python train.py --model="contrastive audio-text model" --dataset="synthesised sound scenes: up to three everyday sounds over a background" --train_examples=26041 --n_mels=64 --hop_length=320 --input="log_mel" --spec_augment=false --win_length=400 --tokenizer="word" --vocab_size=93 --loss="sigmoid" --embed_dim=256 --encoder_arch="preact_resnet" --encoder_norm="groupnorm" --encoder_activation="relu" --encoder_weight_standardization=false --encoder_depths=[2, 2, 4, 2] --encoder_kernel_size=3 --encoder_stem="single" --encoder_avg_pool_shortcut=false --encoder_widths=[64, 128, 256, 512] --text_encoder_causal=true --text_encoder_width=384 --text_encoder_layers=6 --text_encoder_norm="layernorm" --text_encoder_norm_position="post" --text_encoder_activation="gelu" --text_encoder_mlp_ratio=4 --text_encoder_head_dim=32 --text_encoder_fused_qkv=true --text_encoder_bias="all" --text_encoder_qk_norm=false --text_encoder_parallel_block=false --text_encoder_inner_norm=false --text_encoder_drop_path=0.1 --text_encoder_positions="learned" --init="trunc_normal_002" --residual_init="none" --optimizer="soap" --beta2=0.95 --learning_rate=0.0013 --beta1=0.9 --shampoo_beta=0.95 --eps=1e-08 --precondition_frequency=25 --max_precond_dim=1024 --one_sided=false --adamw_lr_other_params=0.0013 --max_grad_norm=1.0 --ema_decay=0.995 --max_steps=16900 --batch_size=128 --epochs=83.1 --lr_schedule="cosine" --final_lr_fraction=0 --warmup_steps=840 --weight_decay=0.07 --adamw_weight_decay_other_params=0.05
Rows from block 7 of the audio encoder of a small contrastive audio-text model, named by matrix and row number. Rows with one number belong to one channel. Each number is 200 + 20 x the weight over its row's rms, rounded and kept within 0 to 999. All counts start at 0.
After each channel's rows are labels from the 100 clips, of 14976, where the channel reaches its highest value: "lies over" is the class under the peak; "strongest on" is what is common among them. Only what is clearly more common there than usual is listed. The data: synthesised sound scenes: up to three everyday sounds over a background.
# convs0: first 3x3 conv (encoder.blocks.7.convs.0.weight, 256x256x3x3, each kernel summed), inputs 64-127
# convs1: second 3x3 conv (encoder.blocks.7.convs.1.weight, 256x256x3x3, transposed, each kernel summed), outputs 64-127

convs0.169,232,213,207,206,170,192,171,202,190,219,206,215,194,218,211,207,246,179,171,222,193,184,188,207,186,199,191,184,148,225,202,204,199,216,217,188,217,171,181,152,197,186,184,221,208,161,204,198,216,214,220,191,199,220,186,237,228,221,185,173,216,220,178,226
convs1.169,220,183,216,204,185,195,223,206,206,185,178,195,197,230,210,185,225,186,194,201,195,227,212,204,231,200,188,198,204,201,190,219,177,203,229,216,187,234,197,242,206,205,210,230,197,221,182,188,197,216,200,182,249,211,185,244,219,205,229,169,163,252,238,223
lies over: coughing
strongest on: coughing; first sound: coughing

convs0.4,184,184,233,219,204,204,217,238,228,173,232,223,163,202,187,237,199,193,226,216,178,225,199,200,191,185,200,170,192,186,207,169,219,169,190,195,226,196,171,224,217,220,208,193,169,196,185,205,187,248,202,197,234,191,207,174,191,199,205,245,194,230,192,205
convs1.4,195,156,192,194,197,197,199,231,187,191,200,179,194,206,186,202,169,168,192,196,188,186,209,196,205,184,193,181,214,199,158,175,187,198,200,167,169,132,190,207,183,171,212,216,182,185,196,170,204,171,158,204,200,201,183,187,202,211,179,213,186,174,181,174
lies over: laughter
strongest on: number of sounds: 1; laughter

convs0.41,215,205,218,212,202,196,199,226,198,212,190,214,208,206,193,227,184,239,206,215,196,169,210,193,194,208,193,209,204,193,208,246,225,192,213,208,168,188,200,239,197,227,201,180,210,174,196,222,241,226,233,191,272,202,173,206,173,223,184,205,221,191,187,211
convs1.41,219,175,212,191,185,172,205,205,175,177,214,173,206,181,169,198,157,175,204,175,183,158,174,199,199,183,226,191,177,201,202,202,171,180,175,179,214,150,182,169,176,207,209,193,179,168,212,201,180,185,185,211,159,182,171,202,202,183,193,169,184,211,183,141
lies over: whistle
strongest on: number of sounds: 1; whistle; first sound: whistle

convs0.100,211,205,191,200,189,209,194,192,183,222,222,191,188,191,174,195,203,213,163,191,202,188,185,179,205,185,196,204,222,209,200,204,211,205,206,192,185,205,166,156,214,234,171,185,219,178,226,219,208,211,175,213,161,233,185,215,208,205,200,210,196,207,192,243
convs1.100,198,214,195,218,175,155,195,206,184,219,173,198,201,215,183,195,234,188,189,194,209,195,160,193,205,178,225,190,219,192,231,213,188,181,205,222,198,194,185,149,225,223,180,186,200,149,193,219,208,196,197,222,171,180,198,239,200,173,200,187,168,188,180,207
lies over: mooing; snoring
strongest on: number of sounds: 1; mooing; first sound: mooing; snoring

convs0.31,175,170,227,195,189,223,183,197,208,200,260,198,178,220,197,187,221,200,193,206,193,223,222,206,189,234,213,181,190,197,212,172,219,159,176,180,219,215,199,204,173,192,224,234,214,184,219,168,220,181,182,224,209,190,202,187,193,190,197,247,200,163,207,215
convs1.31,203,189,171,179,235,161,191,175,187,177,181,189,168,199,162,211,163,167,194,208,180,244,205,218,195,222,187,214,208,173,169,183,161,201,179,171,172,146,178,226,207,199,212,222,156,220,200,211,197,160,202,204,198,182,194,178,131,186,193,201,143,175,209,176
lies over: thunder; spray hiss
strongest on: thunder; first sound: thunder; spray hiss; first sound: spray hiss

convs0.172,198,188,209,203,194,210,182,236,165,194,189,268,194,206,185,234,209,189,196,208,223,165,199,213,215,177,199,163,178,205,187,191,219,194,199,180,192,219,170,230,191,190,186,200,164,184,181,190,217,223,199,192,267,193,208,207,193,182,201,208,208,200,161,197
convs1.172,202,190,165,173,192,171,177,198,157,174,165,209,201,152,189,171,168,197,196,196,177,201,211,172,186,174,204,186,201,204,171,191,213,175,230,187,193,155,167,285,191,169,185,200,200,185,234,206,209,212,192,197,232,153,181,189,165,203,214,202,186,203,193,169
lies over: laughter
strongest on: laughter

convs0.140,161,248,238,201,190,224,205,218,182,188,195,210,177,179,192,209,210,205,170,188,185,194,222,175,193,209,204,207,202,181,205,157,191,196,192,190,189,197,186,228,164,206,166,198,200,232,243,218,221,146,187,218,195,207,222,215,205,216,218,198,202,179,218,208
convs1.140,209,186,231,171,161,200,197,176,208,204,214,218,193,200,222,210,221,175,163,213,190,197,212,211,194,211,189,161,175,189,196,172,235,186,157,179,208,194,219,228,180,184,203,209,201,174,185,215,199,153,195,188,139,184,200,199,214,178,188,234,214,198,197,229
lies over: car horn
strongest on: car horn; first sound: car horn; background: none

convs0.179,204,164,181,201,226,207,175,165,189,190,158,199,192,198,165,184,194,252,193,220,186,219,180,179,205,233,204,197,167,200,201,218,214,223,207,173,222,241,185,207,173,219,191,197,209,167,195,191,207,204,207,204,193,193,183,222,189,213,188,177,238,204,243,196
convs1.179,200,181,178,187,172,161,169,206,205,193,157,179,195,207,188,205,162,189,163,197,216,200,191,192,195,172,205,198,182,204,217,228,226,195,196,198,185,187,177,200,177,169,204,193,192,235,196,198,208,241,231,195,211,183,188,201,210,202,205,189,174,230,220,180
lies over: car horn
strongest on: car horn; first sound: car horn

convs0.17,186,201,201,206,171,194,209,214,206,165,218,214,176,189,203,229,194,172,204,173,196,226,214,197,213,205,196,211,178,215,179,221,180,189,199,214,236,224,160,206,192,203,197,204,182,189,204,188,221,204,184,173,220,226,174,189,198,201,169,198,222,194,203,179
convs1.17,191,177,188,221,175,182,180,185,186,185,180,155,202,148,168,181,173,199,197,175,170,199,232,189,186,189,192,214,174,192,204,190,211,189,160,151,188,199,192,167,198,178,188,203,183,209,168,176,193,201,172,205,191,190,195,193,201,212,222,183,219,195,201,177
lies over: meowing
strongest on: meowing; first sound: meowing

convs0.36,211,158,200,190,204,172,186,194,224,206,195,227,219,181,189,237,190,199,192,176,206,186,271,206,244,188,174,199,143,191,227,191,241,168,176,227,212,209,244,175,190,201,213,213,225,227,186,220,184,217,208,222,209,171,212,208,184,200,226,251,195,229,206,173
convs1.36,205,168,220,216,200,221,166,188,176,172,197,194,178,210,178,183,191,195,200,231,189,155,180,197,195,239,202,191,170,192,211,208,229,234,181,236,190,195,259,238,194,194,211,199,196,190,214,160,180,193,211,199,198,192,219,179,165,199,173,178,164,207,220,209
lies over: thunder
strongest on: background: none; thunder; first sound: thunder

convs0.117,214,225,187,206,176,215,200,192,233,217,184,181,223,222,208,188,192,165,211,194,204,176,179,202,233,196,198,178,224,218,247,190,199,170,238,223,200,198,208,195,170,190,207,210,213,214,206,202,167,201,193,209,171,179,205,230,209,227,191,210,238,227,192,215
convs1.117,190,176,175,194,194,193,207,201,199,220,198,190,199,207,214,189,201,185,198,187,204,156,215,203,249,217,203,205,199,184,172,210,216,192,214,193,188,233,184,249,243,226,201,168,228,185,214,212,202,255,219,199,209,168,225,187,187,169,173,215,167,200,238,237
lies over: coughing
strongest on: coughing; first sound: coughing

convs0.240,204,209,194,221,186,165,194,206,185,231,182,209,219,239,190,160,179,221,278,178,206,240,196,229,216,194,175,223,207,189,170,222,215,201,180,166,219,198,210,205,201,206,178,210,160,208,211,207,182,179,218,184,224,186,203,142,172,196,229,204,182,175,206,164
convs1.240,211,169,221,216,210,170,232,223,245,195,212,173,215,229,213,200,225,200,195,198,189,178,212,208,222,218,187,210,179,239,165,192,189,178,184,199,214,176,230,194,179,220,192,202,184,213,178,188,181,164,191,184,243,150,196,229,163,186,222,225,206,190,207,188
lies over: frog croaking
strongest on: frog croaking; first sound: frog croaking; bird chirping

convs0.3,204,202,199,224,215,208,194,228,215,194,194,227,192,200,235,237,208,216,202,209,188,207,256,196,185,167,220,186,211,196,204,163,196,200,199,185,217,206,180,205,207,244,182,188,214,210,209,168,205,232,222,192,154,191,196,170,234,209,221,200,196,194,190,180
convs1.3,162,192,246,195,195,165,204,194,192,169,224,188,162,191,170,196,187,183,204,212,179,200,158,208,208,192,192,207,224,172,195,151,188,199,173,202,216,163,180,205,178,176,167,185,212,194,172,184,159,182,163,231,179,201,208,158,150,208,214,240,192,204,171,153
lies over: melody; doorbell
strongest on: number of sounds: 1; melody; first sound: melody; doorbell

convs0.87,191,182,154,194,205,211,215,206,178,230,228,193,217,208,199,190,241,234,216,184,210,157,209,203,218,174,203,212,170,171,234,179,200,239,183,198,199,188,212,163,163,194,221,181,169,209,193,195,185,229,158,203,220,201,198,196,211,162,202,188,193,207,231,231
convs1.87,214,213,177,211,199,176,211,243,166,204,221,212,240,199,223,227,222,232,226,173,240,231,213,198,215,234,217,213,199,212,233,198,184,183,225,198,201,195,217,214,215,250,243,169,155,166,178,175,182,216,196,202,247,189,171,213,185,247,215,162,214,207,210,216
lies over: bird chirping
strongest on: bird chirping; first sound: bird chirping

convs0.161,221,174,178,215,207,202,188,220,236,205,187,206,214,225,199,207,213,236,227,226,208,192,174,185,222,192,201,217,183,207,182,193,203,215,193,176,181,209,214,182,188,189,191,209,216,181,231,177,203,222,229,198,235,194,224,199,207,202,206,215,205,186,148,208
convs1.161,166,251,213,176,202,181,197,170,229,205,198,213,191,214,212,190,189,160,202,209,190,187,162,200,232,182,187,191,196,204,193,198,211,210,196,188,222,201,192,193,222,182,211,184,201,220,240,207,202,193,211,175,247,220,216,192,211,235,204,205,185,200,206,220
lies over: thunder
strongest on: thunder; first sound: thunder; vacuum cleaner

convs0.238,197,192,223,164,188,214,188,174,192,231,207,168,196,214,164,215,222,236,242,216,191,198,221,175,180,155,205,233,198,202,198,199,227,212,195,199,162,204,165,221,218,202,188,168,164,177,167,197,224,179,166,213,242,215,185,203,220,187,190,172,222,174,241,225
convs1.238,188,211,205,189,210,172,207,186,198,206,217,156,199,177,174,207,190,177,203,191,190,161,158,185,186,153,192,192,198,183,162,248,187,169,209,202,185,197,162,188,191,190,218,215,185,173,196,202,207,171,182,172,263,184,166,196,181,179,222,167,194,178,208,191
lies over: laughter; siren
strongest on: reverberation; text has "reverberant"; text has "room"; siren

convs0.9,197,197,184,202,209,199,194,191,155,182,230,206,165,199,179,200,184,225,220,193,184,219,219,189,203,179,213,224,229,195,254,229,242,173,164,197,222,201,230,188,174,209,174,213,205,189,231,240,226,194,189,223,174,194,188,172,195,206,190,217,210,176,234,229
convs1.9,177,164,173,195,201,184,178,167,180,181,170,168,188,172,156,178,167,197,188,176,170,192,193,172,183,166,178,163,203,188,188,199,173,156,159,179,195,165,205,170,179,179,173,213,183,191,189,177,195,180,177,204,132,180,204,210,186,191,215,171,205,182,186,204
lies over: bird chirping
strongest on: bird chirping; first sound: bird chirping

convs0.97,185,218,209,206,193,198,197,186,194,215,208,194,218,212,203,191,185,192,209,214,208,211,211,214,219,204,203,230,186,219,221,232,227,200,200,209,205,196,215,169,195,200,194,235,241,204,212,201,211,179,233,193,175,173,212,193,186,214,184,206,220,196,179,169
convs1.97,199,155,177,202,183,201,244,182,209,233,208,189,178,175,226,195,204,200,211,217,226,176,166,195,204,189,194,204,209,202,179,164,203,217,207,225,197,259,178,194,176,190,226,188,183,182,222,206,200,183,181,191,190,220,197,163,160,209,179,203,183,217,186,197
lies over: whistle
strongest on: number of sounds: 1; background: none; whistle; first sound: whistle

convs0.249,191,227,201,191,209,216,207,150,207,212,216,196,170,179,220,182,177,189,221,157,202,241,187,202,207,201,196,228,216,193,218,194,204,221,197,204,220,212,213,174,204,215,199,198,198,199,171,209,202,171,171,212,197,158,171,195,181,208,242,187,174,179,192,196
convs1.249,192,219,211,202,142,180,178,203,204,163,233,194,167,165,203,178,219,196,185,208,197,214,191,150,206,216,206,154,193,195,200,174,167,193,173,178,179,189,210,203,255,203,204,220,190,229,193,180,207,207,195,231,171,184,205,166,213,198,198,197,231,193,201,198
lies over: whoosh
strongest on: number of sounds: 1; background: none; whoosh; first sound: whoosh

convs0.247,204,198,202,204,168,181,185,207,183,195,219,198,188,194,213,199,203,212,182,187,198,195,193,209,226,182,194,169,220,209,248,255,215,194,201,209,173,167,222,227,171,231,213,189,197,195,191,202,186,225,196,180,217,179,183,217,173,200,211,191,182,186,168,183
convs1.247,188,191,176,191,195,214,164,197,179,190,164,187,195,193,194,194,149,165,197,178,198,178,186,193,170,176,184,177,188,177,165,171,215,181,210,231,190,205,175,186,195,173,208,196,202,169,182,149,199,174,206,198,189,157,204,178,197,185,213,204,219,205,197,170
lies over: meowing
strongest on: number of sounds: 1; laser zap; first sound: laser zap; first sound: meowing

convs0.102,204,183,174,213,171,198,195,180,172,222,208,214,173,173,196,193,221,182,199,195,229,207,194,197,224,209,172,202,200,183,142,177,228,190,185,221,199,195,193,176,202,211,185,196,213,213,185,220,192,213,191,194,195,201,222,178,212,181,228,184,217,204,199,206
convs1.102,189,179,206,192,137,166,194,184,178,183,187,226,208,223,203,180,204,179,197,229,225,192,189,237,183,181,174,200,178,189,201,208,210,189,202,177,180,201,230,217,175,238,196,231,240,182,183,198,191,234,220,192,197,177,214,212,205,187,187,203,207,225,207,165
lies over: meowing
strongest on: meowing; first sound: meowing

convs0.104,211,247,184,251,244,181,164,200,213,172,206,177,184,198,229,207,200,197,234,164,193,195,202,194,213,237,166,156,209,190,195,168,207,189,224,207,192,226,209,214,222,165,169,208,222,203,186,223,186,214,224,213,173,180,196,192,220,220,176,213,228,173,191,185
convs1.104,175,158,200,185,230,166,211,167,184,197,210,193,162,189,188,210,172,231,193,237,207,150,177,189,194,171,213,188,199,180,205,196,237,213,247,210,217,197,200,215,209,201,238,198,241,174,204,203,201,186,236,197,197,205,234,201,199,215,204,203,239,215,220,221
lies over: meowing
strongest on: number of sounds: 1; meowing; first sound: meowing

convs0.74,182,185,191,178,191,196,193,179,216,214,204,176,198,210,201,231,206,175,220,189,212,185,186,218,185,154,189,185,180,188,208,170,184,190,171,184,238,171,216,184,189,263,197,185,208,215,215,210,159,210,203,239,232,207,158,192,218,201,193,207,222,193,230,194
convs1.74,187,187,173,198,207,180,177,213,199,183,195,220,199,264,181,212,223,247,175,177,223,183,208,200,171,183,201,189,227,189,219,233,209,162,158,173,224,161,208,232,187,239,199,198,213,210,175,203,192,188,204,255,238,200,191,199,211,190,218,164,210,180,212,229
lies over: bird chirping
strongest on: bird chirping; first sound: bird chirping; ball bouncing

convs0.248,215,195,221,178,188,181,192,181,227,176,184,193,197,218,245,199,233,179,215,187,201,198,152,191,214,181,198,206,186,176,189,191,207,209,210,169,202,206,206,188,188,180,203,196,198,217,206,184,203,173,194,182,155,202,205,222,234,196,196,184,208,167,195,197
convs1.248,223,214,215,171,204,196,186,189,198,179,230,167,221,161,212,199,206,195,198,207,193,185,210,187,220,180,188,168,230,206,215,205,220,195,203,163,198,193,213,235,205,212,236,203,214,200,184,200,175,196,228,220,206,200,195,237,202,195,216,175,182,191,190,198
lies over: fly buzzing
strongest on: fly buzzing; reverberation; text has "reverberant"; first sound: fly buzzing

convs0.48,200,195,208,183,214,224,199,199,214,198,236,205,204,213,167,180,232,201,188,183,184,220,190,196,251,185,194,200,169,209,208,191,205,202,212,169,216,215,153,186,171,200,185,217,258,170,204,212,191,196,232,157,182,171,193,222,234,175,195,189,188,202,205,226
convs1.48,190,205,197,181,188,175,223,224,155,167,262,212,191,173,172,199,167,184,172,187,194,202,196,185,188,161,194,190,165,208,198,187,214,175,218,170,183,214,171,194,182,195,185,184,240,195,202,186,183,197,196,194,171,192,178,196,160,196,202,157,209,200,198,209
lies over: frog croaking
strongest on: frog croaking; first sound: frog croaking

convs0.112,232,157,176,177,210,221,227,225,204,180,186,249,205,200,219,251,165,216,203,178,183,220,195,165,223,210,194,191,195,168,211,156,194,213,184,211,166,202,194,234,217,168,204,219,190,188,202,225,212,211,189,206,200,205,234,192,205,209,218,181,202,162,201,190
convs1.112,183,234,163,228,222,217,178,211,131,206,203,210,224,181,228,210,192,181,174,193,192,186,178,215,244,192,198,197,202,193,229,193,216,183,187,219,181,191,138,153,185,216,189,160,202,208,209,173,181,235,226,150,202,176,229,173,195,200,213,212,226,179,197,181
lies over: coughing
strongest on: quiet level; coughing; first sound: coughing; muffled (low-pass)

convs0.162,218,184,229,200,172,202,175,190,208,177,207,212,229,196,231,198,214,213,176,230,231,198,209,197,231,200,218,197,186,232,214,152,188,186,169,197,180,220,169,226,193,196,212,183,205,212,243,190,219,190,224,192,223,202,202,257,184,183,216,174,169,201,187,181
convs1.162,201,249,200,198,217,181,187,211,202,204,186,225,203,199,223,193,195,229,187,184,199,200,169,196,216,204,228,203,215,208,191,238,251,227,218,190,206,226,183,169,208,199,199,217,245,186,220,239,213,192,203,188,180,202,198,210,229,222,220,205,201,190,219,172
lies over: fly buzzing; car passing
strongest on: fly buzzing; car passing; first sound: fly buzzing

convs0.207,211,197,183,194,201,218,181,195,191,179,191,178,214,202,224,198,214,194,164,242,212,172,230,174,179,202,185,196,222,167,228,192,201,199,181,186,201,202,193,197,207,178,204,229,208,184,210,214,229,190,215,191,181,202,203,208,208,204,203,194,185,207,181,283
convs1.207,179,199,193,201,199,216,209,187,202,199,182,205,178,164,205,192,201,203,210,186,192,211,237,155,233,269,214,189,205,207,208,206,229,181,222,194,185,191,190,210,186,173,202,157,199,199,200,200,196,199,182,190,173,229,189,176,188,161,186,193,250,235,189,206
lies over: coughing
strongest on: coughing; barking; first sound: coughing; first sound: barking

convs0.95,197,181,209,211,196,191,205,170,197,186,180,202,196,215,208,180,193,218,151,208,223,218,233,214,193,175,188,185,189,200,220,197,208,180,193,244,219,204,184,168,191,221,222,191,200,241,220,211,197,192,193,172,140,214,238,222,194,180,209,178,213,195,216,181
convs1.95,179,239,197,207,194,184,210,171,181,204,184,199,196,221,183,217,201,224,203,146,199,205,203,192,162,216,198,223,170,184,180,187,177,188,186,177,189,187,175,166,207,207,191,188,215,182,218,199,217,195,158,165,202,160,214,184,176,185,186,196,253,188,191,159
lies over: car horn
strongest on: number of sounds: 1; background: none; knocking; first sound: knocking

convs0.185,195,174,215,209,189,207,192,184,221,166,233,211,190,184,199,196,210,211,204,210,219,209,147,210,204,190,197,162,205,231,178,187,212,218,185,207,216,197,226,175,224,200,186,205,185,212,209,204,215,230,221,221,255,194,175,226,203,190,207,195,210,224,196,211
convs1.185,224,192,213,180,192,192,166,217,234,191,214,186,193,230,246,209,213,239,228,195,197,188,194,194,195,213,207,214,209,206,223,194,225,207,210,204,209,226,235,196,181,215,173,185,199,186,234,199,184,226,202,212,240,206,209,226,255,264,185,215,203,190,246,232
lies over: whoosh
strongest on: whoosh; first sound: whoosh

convs0.113,196,197,215,218,190,181,186,189,201,222,202,196,192,212,233,184,183,202,186,198,219,213,206,195,212,197,167,205,183,171,201,206,193,202,212,185,174,217,177,197,185,178,190,196,214,208,173,217,219,216,204,208,174,193,208,186,210,197,207,199,204,205,186,208
convs1.113,188,170,209,202,194,240,245,198,207,193,194,179,159,183,169,203,193,187,211,206,191,212,197,203,201,169,168,157,218,201,252,201,208,189,174,210,212,177,179,158,215,151,177,189,208,225,223,190,223,221,220,195,165,213,177,195,232,195,197,187,222,183,193,221
lies over: meowing
strongest on: meowing; first sound: meowing

convs0.111,222,197,231,198,179,197,176,255,210,191,220,178,174,199,215,202,205,211,222,211,187,180,179,215,213,235,185,186,228,207,175,175,219,185,228,201,202,203,182,206,187,210,189,194,185,183,185,217,193,242,159,215,162,194,198,182,203,178,195,210,219,203,175,205
convs1.111,201,207,197,199,186,219,187,249,192,176,208,183,184,160,188,219,181,183,207,192,183,183,189,214,199,206,171,178,219,192,186,176,185,205,210,181,156,193,155,221,209,178,175,183,196,210,179,211,191,242,201,225,196,176,196,189,202,189,206,213,200,185,196,175
lies over: melody; drum roll
strongest on: melody; drum roll; first sound: melody; first sound: drum roll

convs0.85,211,207,207,215,204,173,164,214,220,182,212,204,196,162,195,221,149,174,201,233,235,219,197,240,190,182,218,186,228,245,191,230,211,228,210,224,222,188,170,201,210,168,210,201,189,212,229,222,208,218,215,224,185,208,214,192,160,229,209,215,202,198,185,180
convs1.85,190,199,191,201,221,193,208,198,185,204,195,210,178,181,208,188,203,207,211,191,183,208,191,205,212,175,211,218,196,198,182,196,179,188,182,159,183,207,193,170,244,187,204,228,232,198,173,207,202,182,187,187,188,199,210,235,173,203,223,185,219,201,243,230
lies over: mooing
strongest on: number of sounds: 1; mooing; first sound: mooing

convs0.107,195,232,217,217,181,181,201,212,217,198,204,185,191,176,222,189,212,215,227,188,194,243,206,212,218,200,184,216,194,250,241,153,207,202,190,235,179,212,194,222,200,189,218,198,237,185,170,236,199,184,174,184,205,216,211,225,209,202,213,194,177,193,173,209
convs1.107,180,238,205,223,212,201,190,188,196,187,215,192,165,193,235,207,175,213,202,196,208,169,183,248,199,177,209,206,242,208,216,190,204,188,196,194,195,161,160,210,184,222,211,210,230,249,192,204,231,196,223,201,171,218,182,181,189,206,207,220,200,201,187,187
lies over: fly buzzing
strongest on: background: none; number of sounds: 1; fly buzzing; first sound: fly buzzing

convs0.127,198,188,204,207,194,189,229,223,176,170,233,209,188,189,203,225,200,212,178,209,187,184,206,207,183,199,197,189,208,220,225,189,205,163,190,255,199,167,218,196,222,230,218,191,210,193,202,219,190,220,202,199,203,202,195,221,191,248,177,199,208,212,190,232
convs1.127,185,194,179,204,190,201,173,196,192,196,180,199,172,201,186,217,177,201,200,170,177,195,229,195,203,223,194,199,200,186,194,190,179,201,182,226,223,155,214,184,175,171,175,173,176,150,186,209,206,205,171,231,164,234,179,144,177,170,184,162,198,194,185,166
lies over: whoosh; car passing
strongest on: number of sounds: 1; whoosh; first sound: whoosh; car passing

convs0.134,234,235,215,212,198,197,188,195,189,191,235,234,196,221,205,203,201,223,195,229,217,172,207,212,211,186,217,213,206,189,176,211,240,191,175,203,186,203,207,226,235,179,227,219,228,208,190,202,234,172,199,211,197,180,207,262,192,173,182,182,209,206,214,179
convs1.134,189,192,192,223,232,183,267,185,199,204,172,161,219,214,206,229,209,216,221,174,182,234,175,196,180,201,236,205,205,204,138,186,157,200,213,190,199,186,182,192,191,225,195,188,208,199,228,228,214,193,217,216,237,200,210,187,228,207,214,224,205,195,199,197
lies over: meowing
strongest on: meowing; first sound: meowing

convs0.46,186,196,209,246,210,222,211,238,204,195,156,206,205,212,222,180,212,180,188,225,175,191,244,223,200,178,180,180,197,221,216,193,181,224,220,188,212,200,206,198,204,211,199,217,197,221,214,204,191,225,224,170,176,192,245,195,199,187,195,217,170,203,195,177
convs1.46,172,192,210,195,194,195,177,212,212,201,176,200,175,161,182,198,182,173,228,209,162,216,184,176,174,177,216,184,198,175,203,170,208,200,185,206,192,172,216,168,179,213,205,201,197,213,211,200,166,206,197,217,178,172,200,187,164,201,223,168,213,224,198,161
lies over: melody
strongest on: melody; beeping

convs0.12,204,188,198,190,239,205,185,216,210,178,214,191,197,205,196,201,175,183,229,212,201,260,227,199,183,185,240,213,187,192,237,214,196,194,189,213,224,176,204,189,200,206,205,174,184,209,204,180,209,184,164,189,197,168,211,212,210,220,167,216,207,184,201,215
convs1.12,157,179,214,179,211,202,183,207,206,196,173,209,197,212,186,185,211,221,192,174,211,221,187,172,210,188,192,222,216,193,257,277,164,161,187,194,176,168,199,192,208,226,171,193,171,147,215,203,179,190,185,214,181,206,178,183,207,191,207,187,189,168,190,197
lies over: bird chirping
strongest on: bird chirping; first sound: bird chirping

convs0.147,207,166,210,200,195,188,185,197,173,219,189,215,185,192,173,200,196,175,263,206,217,198,194,205,189,171,215,191,196,233,213,179,214,228,188,192,223,218,209,200,175,201,177,200,192,203,200,190,206,197,223,217,185,221,204,218,247,186,212,183,175,238,211,235
convs1.147,201,236,213,197,189,201,210,225,221,209,194,212,226,183,228,219,220,208,220,222,168,221,216,184,218,220,202,176,199,199,198,227,199,213,209,186,196,246,193,207,220,188,205,205,175,202,235,213,233,209,225,203,214,218,218,184,238,215,216,197,248,198,202,245
lies over: car horn; zipper
strongest on: car horn; zipper; first sound: car horn